From a checkpoint of a small spectrogram enhancement model: 4.34M parameters.
Rows from block 5 of a small spectrogram enhancement model, named by matrix and row number. Rows with one number belong to one channel. Each number is 500 + 40 x the weight over its row's rms, rounded and kept within 0 to 999. All counts start at 0. Numbers have three digits each.
After each channel's rows are labels from the 100 clips, of 14848, where the channel reaches its highest value: "top examples" is what is common among them. Only what is clearly more common there than usual is listed. The data: struck, bounced, scraped and rolled objects made by modal synthesis.
# convs0: first 3x3 conv (model.decb.0.0.convs.0.weight, 128x256x3x3, each kernel summed), inputs 0-85
# convs1: second 3x3 conv (model.decb.0.0.convs.1.weight, 128x128x3x3, transposed, each kernel summed), outputs 0-127

convs0.75:486552531587533549518504379470511515494649500408511593528500500520493465538522491524504500617490527520531526486434384485434512449451504524472557459500463508528500599557494655478548500655464521541406475515528429515507500515503522510593486485515520481469455486
convs1.75:508503511545532480437498477495506479500521512494489486530417477577521492491495580502522459490488513479521511496521511502586545539503514590411451530461529489419500449510432534463512455527470470527539500518568524564500508467469517512537544583510588492516446491507462526538439569452500498441533527518501500374496430509556539554486580448573523484519498490524440486462484545444467524449496
top examples: thin (high-pass)

convs0.37:429450512480500489540467473432489497489512520511500493523343500477505474493427521507490392500486442519486495378518492500510542481427500506500494492505519554516416500568500500405500525500553496552458524500496511504456540510500470537470500471513460500467500534
convs1.37:521472472453528500585534504443480599519558514476493478549466492500521500472476504456517535575531495532527439531480500537391532487522410500453475554519543534500500428545522434438558512469583469510481446510521511508516476483498503500511566442534568460473549482459484457556452500484488482448538521513521500510457462479454503526515510466500527503484515412520539607487500487395525473571554
top examples: pink noise; rumble; clipping; text has "clipped"

convs0.13:507500429434513478500488512435523461513494391500500502525520480324523500475520500500500535500476461452500545523500584536500492502528511533437500520493500500406515321500432477489528500372505500500538500483534500500478568452486462538543523487493489500470515490
convs1.13:447504551475474545575466558448535474519517529501532454495496452516503544532522520503544566546491553565458523458544506553486498485507550461412511539493502558582512485520511542512475490513479549501515492477563505406574573460506461500478497529578445492477496504516500488572500492430525486511491494509477491436525535506566473595465477531447506425583500482530530460419489519398437484475484
top examples: striker: soft; repeated hits

convs0.2:509512450463516512459483446465424456500485411520478561466484430429457532519466559500575470472457454542511470510547491413493481491500478538372500500489506500373500449476429500515500500464502500471574486464483510522551532407476483500506417530471500461434515453
convs1.2:491437502522475558509488554524439512448521481428530498451420505534479445536520567508497481498479510496487482503501514490473489471428516485443469494484485481498470479429394418444500523525583472451534485481554500476532550483518494573458487468425548457455501457421483426504535485493526413584500508491430496463526502408546572535455462521490476511517500474509490455478408483524538487500448
top examples: repeated hits

convs0.87:507478487490500538526500500449455493333469478525549528483441504473520587519472500430514524527466500486500500461521429530485513451500423509511435464460513500455500443499519484483596510487507500554500452470518500500486470464484491449476397479500511462505500524
convs1.87:461533484517482534481500459466500487523495483500596604492484520488457409496473560502527512535483490459448464551525462538382505503512559487439557544503517481532498444552520521413456542524485566497510530538451478455465480547449516524558487512554512500464526513466478466496501540423507398523560490520519526519489507493468505468430480463511595528448424527491421420511493484475511501500550
top examples: rubber-like damping

convs0.106:479448500510411489484513473529512500402456543498541565500627485537500475485495486500485500449519431365462532509506500476467528554500370500493469552500501522518412562509532500529489541420557489563524429495438454497496500550505480500474468485480510496441512449
convs1.106:516502534473500540578498516376474546486483442460518461486504540525570509452554513456463494500496555533527530539500480479523457529474484448526485565474480476541515556509454500477561573453463526477511446481594556541500409500542467538427416431451454503587439580461530500500440418549500526532518500485507487508548448465500485521481500430548479479481482488489467463484469479475517540487500
top examples: rumble

convs0.97:469455438517512424500527511502500502494532514496482545535500521529513398450460431470399396520533401493481534455500496500501411478500500408439491467422493529570487500488494572437477360503491500488411541571533351349466488425415450489443535410493430580542477506
convs1.97:520472562482512458436470502573460509500468500524535475487509498488499493490478414495555476512495500497407500564468502460554452485492529495536534521478503486412468550481573521502500462544472495515485623464543467523442505578471476497431545549531488540451468491528553444469522561533414469458495575535538532531510475489482547485515539482449481455500560575461464395525544527466456495458466
top examples: rubber-like damping; repeated hits

convs0.57:528490593468507460462521463478624467458460520500476500466500504495500553484456516528520489503500541372500500506414533450500468469543459525447518582455519516485433478515547539483490499512500500592503495500560465577480507463469500425487478517481467489424567326
convs1.57:436481576550562553494439508503511562501500460500488511524496502481500476489483513490483547463498436488478523584522506459475482396539517420493500517482465551428519392584628441471484510487511500514441533513476486519518417538569454471513537439510466510605471546536450510441452509515460536520508499458556469483494473529535437511543543467494495447500524459536498521479516515540520525498497
top examples: white noise; string

convs0.49:500483493454491484500534480505529513401477485393500525484540484403490525442485500480509495489495462411523536552500490477479500476500527507541525536487414506487470385353487500511435506512514465509486541477532500457467524536486463500498500493542514401483515512
convs1.49:559547509486599492500524457505521546495565518526474500526397546498421474456486535512543539471412461500423470513486533633517526513500445500426454476500473561488482490499526511523526513523513472476522523509549522523498440552425507536536484516482527507512552523446490543476425511514537524465566482450484601508504534491556463502555505499474507553471541535568419517503529550527466536500446
top examples: membrane; repeated hits

convs0.3:484500540495590493556472431484494429488480485511413446576531552510477489561578459482500465550487441570519493500462472462510505491489500597569489457500540500423500497540526521558448477464500500543535376542550500475484544559559650462500472500477511507499444517
convs1.3:467546525502569527489546503512485510513510500547404493491541534424520517502482480523543547426484491530464529509477439478471500442481497447481515500503481550511493515433500517561485500450537434529491496515472600500504526536500487484486625503524496503479472484575496519521513517439500565527511419505512564549515483460613493521525516599457523457500500476455415505455540535573405521441492
top examples: membrane

convs0.79:490500433512565508500475511459481478468500443518420536468509462396586510543551484516513486513458500500497509500455533500523479502533465650463500534513500476419480403539446469472512500415487500564458428526509430500529569460465531487554542505524500430446471468
convs1.79:506547505474485500554450475474464487481479485464493431434483493526511522461433480483462510570419467489501515443474432472495516542497496468459485520436530474501492480436483476490545511570519554466487501361513499493495493525479436550501523517507516406479396447450457508508518489483587488523484487567522395444511468489530485426503498588517533543526538456442457489504526558463482552490488
top examples: rubber-like damping

convs0.48:390533541448433507486485507478462397491482482497556492500436500444500500500371528435462330500467472490496489581430500500552520477500511550410500488486500579531441561500447444487588533498476462442456500488434641488521478500598489520500515490438446500490539500
convs1.48:500508511487488506536537441525489455546524450500431504501550480476470500496547473429500512514517443485545528556503417504559482429548488561508488354504473430509500500500545481555479485419538476394496500518494512584486521482515492442495471443500515483525453487437593500528500520504433498472520500500491523589500483523507500516474491476455543444503519463549509477603479452505607516475500
top examples: rumble; pink noise

convs0.93:539500426537500500496408443614429465630506567500437513500462471490467500514500518413500500441492483462461466519468560514486519496549434500450499482500515500522500531500434519485491524444507528388515510473518510500525552494509454478500441402520472487307505481
convs1.93:550522483524603415529484522515479521534487439519449495495529492474458478492475534488545527433522502481498446525427526458476500484483540533467455550433477493488598614467509519561551409533552497509469469511572529525472554517532532526518503554502499396529479561488521501561575497492486455485482500449488496514491518487515540519530491536490489507475440527607464563536460502545443471559510
top examples: clamped rod

convs0.107:456523554393499490519544492436483492391538534486574540469500457500512500500500509435482482547476486471524496469526486465449532475548567531516516497533510516522500565521548493484536500521500515313469491462513488480426466532500457523519495506491500448523511471
convs1.107:504504510451445461494479504597497490517572482438461515566507529502489553503456519526524540510541518515500534546585532542562529573470535560489483462463490421507527550487469517525505515523433547483531501454509443506534474436420520477428512510533520494438474470464495495526517445520503442450452553492420488581541573529457531450537458531506507524486544462576479519413506526512489515548588
top examples: one hit; clamped rod

convs0.116:475504524469419517440487463425492466379500561486517500490526474558500542482505500515529500482439529449497521557515376531500500366544550466500491500490538498439500348441516482429500532531480453449421514492460471500463475371525511490453444500520469496500474490
convs1.116:484519482532498567502556538492524537493510492539434489410500518457500468566479569488542496530504427519528434432537516465495408623530527512433472520474477503570510477510435448462514567553483500475460514518490504532466531503503518475535540563582487422476500450517527550482448568570520450479552454470545471470476453511500502477506472569544513481508431437510481487543441536549522515489519
top examples: rubber-like damping; one hit

convs0.92:459534578500417487435538517478401483500481501327439484432554513550477470450483570549504437500578495632447500518372522500525572505480431530558509530429518500509470547489593483500500540536535441466500539514459520515518519563523500506533506500445524531292459529
convs1.92:584534535465569538508489581525452531496571471514442520591506500488500522511517499458496502486489425465505527485570548500582533452528387549503519489506479556494481487523517497524528500441538524494517516543477519594500500424535524500456513452460457500500537489513503491500462476515500573480490500512488458551533515490529435558474600421456447511476438505450539509535500408500500397511505
top examples: pink noise; white noise

convs0.88:500484490570521494481500541479434526457421509451500507483555479469586530428500500583520483543459464538511500500572394477466500478523549513564500515528457518508504539485491500485448500414530500545575490521495496518499480457500500602510537478502550500541419524
convs1.88:573475477456411484517486535467433422449586500492529484509448483535435464455494520479562385489442534546532510562480514549482488538548611469477493508453468500529506468500512481474496538451506495457468564503510417481464490534489519459501465476452449525461504481431474579513496500443450510515549498442460500500473482507481500491504501520470624480527525567536533490435554477472516469506482
top examples: hard striker; clamped rod

convs0.96:500509556587459475500500593517454531424485573418563570522500506596493500500522500506494552365566516501500449510488500550472510500496433500465500474500567514569488519522538499456479489436485519545525480450415447500517524585488480522500458500500500491500503486
convs1.96:487486527553532519556517500456440491524475556473498520486550467579615497558564518612429551500459515548500490527524508482437455418477522515530500492477514507510528444463473418479507443497465487454574454461522509518492509503541513485494526423509494504500437462481470434559556445521469394500490503512457483496517443444524492462489544462530566553517475479471475478498566500500427448532496
top examples: mains hum

convs0.127:379488589512445552456506515569477474536473510536482505470522487465408491528418478520462517490479527500421535489426526469512510503500516602500437564500426514461577428359482503515436457479453498463445466456474514476501536561544519526559512500497486462360462500
convs1.127:502541500448480522486562531536556561463485510545474478454543487556486475464500473489456491561537538482524450504471510491475481488525558524506530523488520550478525538475522498521523500461546545471486467426515430453513540572435530494425486484488392510500461454500522505495465486524500484422492544436504591542418567398433500485520476482483580445476503493384523562522535498498436448489487
top examples: white noise; thin (high-pass)

convs0.42:470475535361504460466534464540491476500414523449454460580536487505422503571548487523500475538500484481461532500473462494500513500491575505464451481519383575568543514393514513530496490526479474469413482472488496512500571520519429614504450447553501538395445575
convs1.42:476563534528499509488511440500460465464493571469546496527430444514530430517528516445526509543499514529545472529475518495510473546490557515521546474532520497558500500477465542506356502494506549477500523459512404447448512500478577478503517567499572518499492540523517543534497480517488430533588509490533537428471531471416428451531440498480553580530481550471510473551560519427484460500505
top examples: white noise; thin (high-pass); pink noise

convs0.22:553514401394512513515594471433402531522426348529489515524531454410502517485448500516500500546438505516524500536483492481453476495480489584518487481500500500398528349522482552525552500435494500530500482500503500502439569463500529584509566457500495459455509519
convs1.22:488513495536534552466493522471559514488472482514506524453504521482556571544470495546475509503452592458515577510445582537525539506483438472520499456490493481556598480458488435468431505475439446486554534476522517505506508515480471463480569451439515481524484511581546503480483576481527539491564490448466481538456483433490529500559500397515555554481581522549455468494583524537461482536485
top examples: repeated hits; glass-like damping

convs0.62:534466501457484540536471500502476478496524508435509457485562449478506519411494505459500592444493486473466500477581587474487517475453570445553435528514421479478486438582489486452439492477470454501500513494539503507523471585429561510544511478538480422614431454
convs1.62:472579527503477514552482489555528477490524477512503470552523465569512450529532493485519528481500554550500549519517475446443642544471444530551599502540472609423521521591488555487500466500500467437500513460536516502473466511489485544415470512406477489470459456467528456457493476512524539558502501435527515466502484475465454500469551529569505448500540479525446488514495510553475509533444
top examples: pink noise; white noise; thin (high-pass)

convs0.29:485494480555452514446476459513489472529404487477358409489481485532469375461482480520500509444535491530461528517460439528545519442478577527482501472500544337444480517514503487529438481546535514532399511486337571484494623497500584472472537438560467500506471520
convs1.29:440436459538460501410509504426500487540470510533507453479533454394497513517543568476440556519532466587525501518390511455476420461500491500508481520492525496486500500458462585532471428432542576604470525519477532477469477520492561500498538479434476546529537490500511487535501521394502524508442500531447468500494519465547549528500504467530532460500516436514440500524472497491493500479447
top examples: rumble

convs0.85:498500493508500500500500469472532471578548547514500500399492429545535500500516482481500482580500479487419476515471504457542512444547466505424501491503519500575447639511531579512540500554500467442517475511500500484500520482500460486530492476500503439399520410
convs1.85:506461554495481433517519500476438579532456456477497442391547523463504551465531486545470542442528519501432452507486515477588501461488500430433518520551389500556480496528508546565534439498578466478540503456527481528509473504494524541457538445564552426596490512513449458525463531474526520496485552569460479475524525496521509550471527526478579492500498512464533506500461497480522527458553
top examples: rubber-like damping; thin (high-pass)

convs0.35:483524476440500493500556500500544551432500527486601500464500471500530500467483493500495500500432478426500550500497500460456531500524483500459478500463510487500500479503403500480516503329528500410475523500547500486418438500525506510491500490496507493479569476
convs1.35:497501491426493423547502546520484533479469413446558519500490490474477452513565469503528516532516456493438501505564483413450352536480465512474556495418485422473467464491525590500545465495479515448451474420500459576516392458513477550472538504521559478515458465494458552505509490498499529533473575540442500505555508499499458476469490521503478499530514487473510531481455455475495500464533
top examples: bouncing; clamped rod

convs0.40:500527446540528469445462404466460500558562517339479537492506515433500508456422414484500366532500469642496503490448533503621563437443500448495415548500442520529460467518452491476531484567500500449500574517500474509594608391538469603525514500500473500457488510
convs1.40:515484500451524500503500552454477626517559521511500479500551514496552502478500460486515514584500479537546500520485536467500480440509508527490500500611510527564652541486563410570547477500518541500501556505451550500484505500500525574447515534476500551514463500427530486550470517524500474527618469527563462484453471454500496425531503504486514477474527531432493533500532491506575500500500
top examples: thin (high-pass); action: scraping; white noise

convs0.113:500516517610512500479474410426500523522598539521550588350500485529465500500523479408500433626506500433487471500533523583500509505500446477424500500500500511558478615516490481451425500543445430454475553458500497510510500525500459483560500500528531525500590457
convs1.113:493530541466487484454505516422498458489500462524580488478555488522448524520435518465525493423491483500547540479557406493457504512486630456484512530500515513529517537444565637518486492436500479538455444475506540472431553483519500514551575485475499456540492485493498470500522519509452561463500511428527431557508562453516456462480494523493521490464502521443427469513529499513453588481491
top examples: thin (high-pass); rubber-like damping

convs0.109:429556454500474526526499500551464523515450530570526525544468500574543534500377582480458351385521438487463521500484537436509500561386498483497460514585588565492431524471528500518476625510485567541434508508516472500500492480593437573461528508566469462500489497
convs1.109:503534533478500509550543387539412454505505463500452467474517450505482494553528500438496442500495527506514441522529484528566466500576581437523446409500418478502453424500547459498433584391601521489478544491513462535451496491546515519495509498500442520484505514448484500519469536474429500521500449504465487537555500501520500543504429459523536446496500505486483525522484509493573554538488
top examples: rumble; pink noise

convs0.38:523505500493510522548500480555437404568483515491397520557490523522490500456508474452501473442500520474443500541470375549535449500451511525315530574500500509570493534495579560533526502556477489445510470479421506553524545515500511448495509465486500576508473553
convs1.38:463576481474471540454495489580475482500500522508493482445522495411516501487388489528546497475502427474475513475504496468521511514561564523457479548543492494532428524489513546558463471483498468557512500539462498478510435450500483518462591585601518486495500503485479505517496531500520547552483475484539535564473524557488555511573440582507562490442482481518411479592515570562484500500523
top examples: one hit

convs0.94:477510473452515563465554402463486622448535545461627479475533412454456500484487500532517509562580539416549535500521429473315576422551470481477517516500429500500506515480490478500494509483543542510521534538483504481452436438524490557446484438500472394530503433
convs1.94:464553524477495446458535432459520500500510533510478511473500474436396554478451474504500566474519439500484505508399497485525570518587526502422553447476561520505500476458500550513523527530590494598435473528483472487520447521571469473510552484558561470500500544448539503496526499444501530464497494461563489500420530508450545540501401487508504529484537511491458492572498483476423500513476
top examples: clamped rod; plastic-like damping

convs0.90:462411516488454530552512461500489532519510494454515470500410455441504493472563505410483530462531550500441500423449435523476511444433498500492466444494511528394378427530516558488531478552462537421483514442440485572557530523557484459452513483569439522431500489
convs1.90:532608500512517449438411483416507517523481533482514500476515500475500500476528563452468575587500499503551525534492514467566462512519484493548483519563502483574519522521542463512524601474509499474482500500534490497478452458500520500494492444504430500500497594509511472525397480424520515579434517440485480588509500493458398489480488518492446443541431541500491547462500500509511538558492
top examples: white noise; pink noise; thin (high-pass)

convs0.24:517500486390460514449526500518581453487425604506589522512480505463474514306428532474500523479406486434500504514536441519463500443537437487500528500492521500559535490440479503378524534497475500468535537500527500530521360473552484475463458509500521428477497486
convs1.24:457455478501443446531556524524522475482492504519456518414574522438494510471450490506483434506445494469489543501450424463453571495539554433499474527554493510476514539450450536528458486508543459513480435464536461510487445499502506488437558534515486489526505495529464512497546514381488556553482523523471540498539449458530516575491516522523500546470530474515419529596500495447490636482489
top examples: one hit; rubber-like damping

convs0.32:591570509468517490507500500489526500467511484518564489521476500504421653573512488458514519516500484489516493545494500508422403481496513518512538428464534373475507549500414473488469486577500435528373444500429527410494483471500531492417469524389500522432564500
convs1.32:581492492486516468474469517503478493500487486479500443537545444469577500440488486490564476606479497444504524525528483500469580476514465486406512558574495515466530519470585380425538488500500446461463496500500501481486479459540575488512486504532448561532496538513500530517407492520525506518587520480547467457452484459536417500500498406500474447500504479514520579527476531447515533532513
top examples: hard striker; clipping; text has "clipped"; action: scraping

convs0.14:445500530523457508500513513539563457577479487276557478488471500470519441463523514549500556480478495561435572487464469550516471470464555444482548554497531483500595516565498416500544553450504491383504550518503500539516516502493558500500511424500485491551474541
convs1.14:489604489407500497518475428525521523508529528500488448522479562530513451562466547522466442477500500422471487484507505476564444495500495511436500487498501529544491460522558497526500566506547587470515513495484444506472514523556543467514499585525424487477500536487392499451436505479490447500544528486452504517525592467502548382440507472493489512466604525475526513531518490434470514461497
top examples: repeated hits

convs0.70:476445532391565500618551470471534500444500458508574512463500500496521500515449500440481519500395459500531510530500438536472500422504584456360464500492488509611510582479489493391595507456500500477547384420500503500460500536477451511458500446500449479551549520
convs1.70:531541500405489519511447465518501468524445538551503549526517515535543399482451563471448509452464567459496502422544464550503518517540461388571534481430524482553562467514494452449536531475486512481545527492485519477518516505509455450500500423503528476536485554577513433526544538411470498440500500463443517518500534500461482526476497478518573540470530528500514423498497471457486530470584
top examples: bouncing; rubber-like damping

convs0.8:500532523459451470588467514581477436374442500548468493491450500532478514459500500510480563453523551458446492500500393553500460486547474562468510474506493551526500486561444447470522508445511510474522410534459486500538465485472484425423465527500512472412552535
convs1.8:476438479426500520412500489533463470453520432466505488412443570494455470483428497443532452481498450469483528524472515460491543429608500460466521476544524562518478489537524495516497533475487532510467497602446510538475512500514500483471523525526474533461601583459521482457500540485443469480539490501538537490583531510489469583531482482534467517470530557571539518498493475514415531559493
top examples: repeated hits; clipping; text has "clipped"

convs0.36:500500521533466543500515534506500484500492529443500528553592522602500550421537522491488468399500531517500503540474460524429500547499463500434354492509483537534483528521476461500472567449552528525492560523513461465455398505592514500395557477533527508489482448
convs1.36:558573497483476516522520503541497535474512413528562511522450511543478483586575545453458564489535585553510484581546479505516520571504500505542521480486480503485464514514525416491469533459549463500498479502519565497491463439500485389554533476500531500482380512500547462500440500503456513468511539475475500500445571473481434541500486528493476521500473537519530557485430487497463522609550
top examples: thin (high-pass); white noise; rumble

convs0.78:510542486466500519500427586478500471516502442466507477452509500516519500470531513521500518577509510439463401518518499479500537433507570547489460547492500522500452506514481470365516488498512500500518454503500524569475481516517531500524403509492500467521422500
convs1.78:533494542485497541489510541489400507513520505500505522606480513522545500519525473500500522522534519532486500564498576538557550437517561500595513492500452447543454488500496461490488506527586490500556493525526461606466503474570564577412485500424430520474442494503575507479504520504531457565469500512507482500500500525524500548465530531416518490471443485418480500470482564499541474586471
top examples: white noise; pink noise

convs0.52:493489515547365490468466483512480537504504500447486500500517460510524498505500541513523500581500420490514500512531495500444497448520538500461405494539477237500469562509500479443534585525494479460471500482477547329489493522345500494492534500517500485481477526
convs1.52:527487515490404516500495511487478460451500506497479484492561526500512490465502514505500437573490541500493540540519485458556476453521495517563509501468471417508420535527511511606552522486476554458534635500477460568472517544434526510484425500403459483488485602432489532500413532426509532453512459494562500538556533461503515481480480470498548484548532502434496500549515527517547483487480
top examples: hard striker; clamped rod

convs0.73:486485482477500509500482540500474471479466440436500500504488519501504500447428398533524525500554489535487523427489516439500500582500521486493544458401468546500513456512523500450454404476540500585548486500500372469479474363500461555381500553458469585550470519
convs1.73:537552540523532525460564495502483500541483482538438531412535531501532522565513564450433480463511475450546512500484497571533479544465549604464500587499518380521542514451600525485521501497468522494492522468480500503410536468508520481434488517547570491520559521500529461472490502490538520508462490504521478462490548500507573506552500583543457504506484528499460509517534573552447474461417
top examples: striker: soft; mains hum; action: repeated hits

convs0.54:507542549494508463459467450402483488469583465427506475500500500512492500482514488500500527525508500537469303500589516557466403478568477500507497470509534469449496571592485464529452500499481500519500423488515530464492500509491506495500355529512500449501430455
convs1.54:535611484474525500509595511531490609494566517526489465544487519485500490508453455497519558500580487566609523548519470513537535490475466540516523474490438493513480460545527490500519546526550615558500507512482392528461525488569513520405504490483477528436546482524528423508483422488500500490486469466504509500472556566479540496495520462474473489517450472466550512549482465569491502502491
top examples: bouncing; reverberation; text has "room"; text has "reverberant"

convs0.58:515510501500488493530488412518522525348608465521528477520494548512469535519500500397480510546527502553511412517425500487488519382485485530462500444500444500487542509500492589469492500571500500509487477450463492535514509515490476517464500510488535500500496491
convs1.58:510492506424488536488448582483503500487495579553443469535436481585498500468458500525460447530475582546530477494523530418534463486472539426475523555469571534464579503541479526504527491522519539444517556504485502455429450517518503551480547560476534471479562444498500468510479481427436460513513483501511483462512436497475556513457516467471530455504496480485483512417495541399444475571554
top examples: thin (high-pass)

convs0.1:495539484483517456530490500500592479548455467433500509423515473385499500481500555517518516470470514522500561520489481520428500509541508567472466494500488447478474468448518478439500508453479500500478440477537500438457512436455488493478620500470493500487509500
convs1.1:465442419574531431552516543516546485474544522488485545493524553436498530490456443594483499502402459530483541512489468517545519517486547455522446532476560513469533473413450495510531453474500443484514402505456505550518541461506487505458458432493509470593444478521446499465595422495485515517509515523474481582456431473518514510486548443519520512527581520496446495515491510514495507495496
top examples: membrane; steel-like damping; material: glass

convs0.63:490500522435517525519492401480441496551523458500532423500520476489456475551483464492519488559506500509535505456500499450512527510469534558430480555553510518448506561517577570392544500487437537517508494409507507511515518500555529444512553500486464400540435482
convs1.63:588481539424510527520482456500475474472481486600540495465543523581608457434500536447461450494525504483463526498528540476548542508513501530543525511500526500511517549436505515433500575442546465448585553482552535458492518510504512591536471523482543475516486486473464438427479513529500521519472508499488533576527506427497563485472505530536549418461521477524433522483475461492518559571515
top examples: white noise; thin (high-pass)

convs0.76:492500545509521511454504456538438464559480487480500603504512479551504496533481469484486500508483514492500493498518504496500460349463598500419463477556540489483449525532545532476514459520505517517455487500478420479483500542533430512380471423479449478406544486
convs1.76:561433518464507477505466558449450480530521433518596500425491610492512504503475511457527500530490490517500565505463561441560533500539491487487489528555456525423474608464573565482500565479474492495517458525564516500455499487485470567475482564440475563501582501491572489453518583504497506529482517514515483530513431470469490554458506457496449495555506493527512495447557494491426490477492
top examples: clamped rod; white noise

convs0.81:517500448443434441516504467500505545500502425500500489518494491609536503524500578546457482490532436548467518489484504484418583500471479500500354509488533585623476542484528521500474591455534456521482513511526510445495500473493449527398534464451529479500510559
convs1.81:539506497472520467500500532500469507524462446399463441492458486473500471464500513492563509545512483465502480561519440512501604411587518499422478464500531600511521560500492500540533477500552475482407449459543514514471440462570554468431500558531459471554500470456500467536555488549469465544500464453470509443512470516460470503532498500470563536510500478474545507472378511531531460484523
top examples: rumble; text has "noise"; clamped rod

convs0.25:464405577502506531472512486499468544510455486568592464538504493592550458505470491500483561508492614440480466503598542517403500487496437442509506487542614470465459513554540428481465500401511484518421513499512550508500441560442497488541488511500503524476529516
convs1.25:473529490524504531546522518515422485500500541455453480479483476500513461569551500488492542571418489500508614460517496507532466477558551486493560440495438482575402514494467522489490487530452528440547510432508511558564559478499525537433569526500448485414525496406467490479517510500534458500484428579490472535494470506501491445519504412516503554534493429448494477525532509486496429507509
top examples: mains hum

convs0.41:500448576492573488454473540412414418504458490384436506500592493473460500460507427457500477505492500395500417470574544504492462552512515518469496529521516437498461547555550535528490500438533506525539502465531431612506559516390500500475401588521500532482413488
convs1.41:504558500482484511516532518485513481467553536604524414630583469420500485484429522483500516484486443448488564552555556555511512485473478473500482450508516541447525472500548514492449564461494469512485509526522525513472481500495500466475500562561445520524525500484500484547500486550477545485535574517513473533487579514473505494484510500477423542500498612473570574575496542448453452500543
top examples: bouncing; white noise; thin (high-pass)

convs0.27:465545472500500464491469471514413500516449427534511500399599450508451495500480554413500500472500459528542500500544530525468500568500580458442512522506462492501500583500490525448472504466494508422500474500409517478505483491451527589455455435498481438525524514
convs1.27:476465588514592498500531559497470476526473501483530491551497498439493440498489481521538510422493491462548554500569503505456491570486524453561517472506468469464538510469492553536455442507523467469477463540549414599536510512491534503520500469476516451554524516482552455469519520560531574528509505550476537493405560398533527566548476503527514500468566535489555522485462587453555510469494
top examples: clamped rod

convs0.18:369456495472567497508500500520500500586398508394465497500527476500512397409330481569477546395500486489536505377500515483519601517479584460499479515511445533532459500520500432426510478471522544586594500500516444572548480519500521516587516500528458483500496506
convs1.18:595500519490536556598491524484500500418507478476557500500509509487500457457491520479502507501478500490493500457512405519466576534517509466460527552530531500482500524500523388470529465527491444535489457592442468477545500453553506474508497510557493547512482444500513476493495509510505501399593543479587496432498518498521475484616520510500463500434484467530539549488454505563513517500613
top examples: white noise; thin (high-pass); pink noise

convs0.55:553553502500500561512472523547484499470358553490519478511511517508500500495483500300456532483463511536483493516473444562476443429497507527500436483482439451557509488511498460454481508471500465486418560500471509455507503466504507499527543483465500545503430480
convs1.55:527500491437449523532514585508425487456460470498500424439509525496429481501508513560510443546500591453460480582395468563442479534548511440513520540515511515554460516450464472526549551500529535481459515551475500505570415530502534451436493497446471469502433522442514499470480538440512515553483410463537537538518519516508479481512521474453575512486533479426534505483514487512458532499467
top examples: hard striker; large; action: scraping

convs0.125:459477497497480457489500625562548467576500432517407432430552450476457486451563500500438458472515416530521506490485489440478504603492514533469433558500500572500519466495476550487500511501500500523459526484553479500539536493509560496524418469500506447479538424
convs1.125:520405469461471470471506465476478489463536456500471490482484507584560389568484513490562517478476581453500476529459425484480533446481514504459441489505585531494518477503481546533465439493471535380522477425533500514538534539547493532472493543496499498509545502515502537480500442519521545474426512524524500485500531434454431502446561432508450513528489492431538500516533541436453540500579
top examples: one hit; membrane; white noise

convs0.0:524500509500573474594500545500478500540513605416458507524613500471521457500522486520461488474467514532575500429500487555500522519529553482513487500488429513511500509507500525509421487424482518500517567490541490535486421511471499555540500452527519500460528500
convs1.0:483499518438496521443438434555520467483500473516501544555486492517500462451500500500449513415489465334464500510473511480473522494410568561542537429526522500500476401550489500511491501500491490472500517432467500466444500500490505507489609541550542583463511459529536452519459496479479505569510500554485466439460527409491507526490489485530549500483469500418494477476475452500449533471500
top examples: pink noise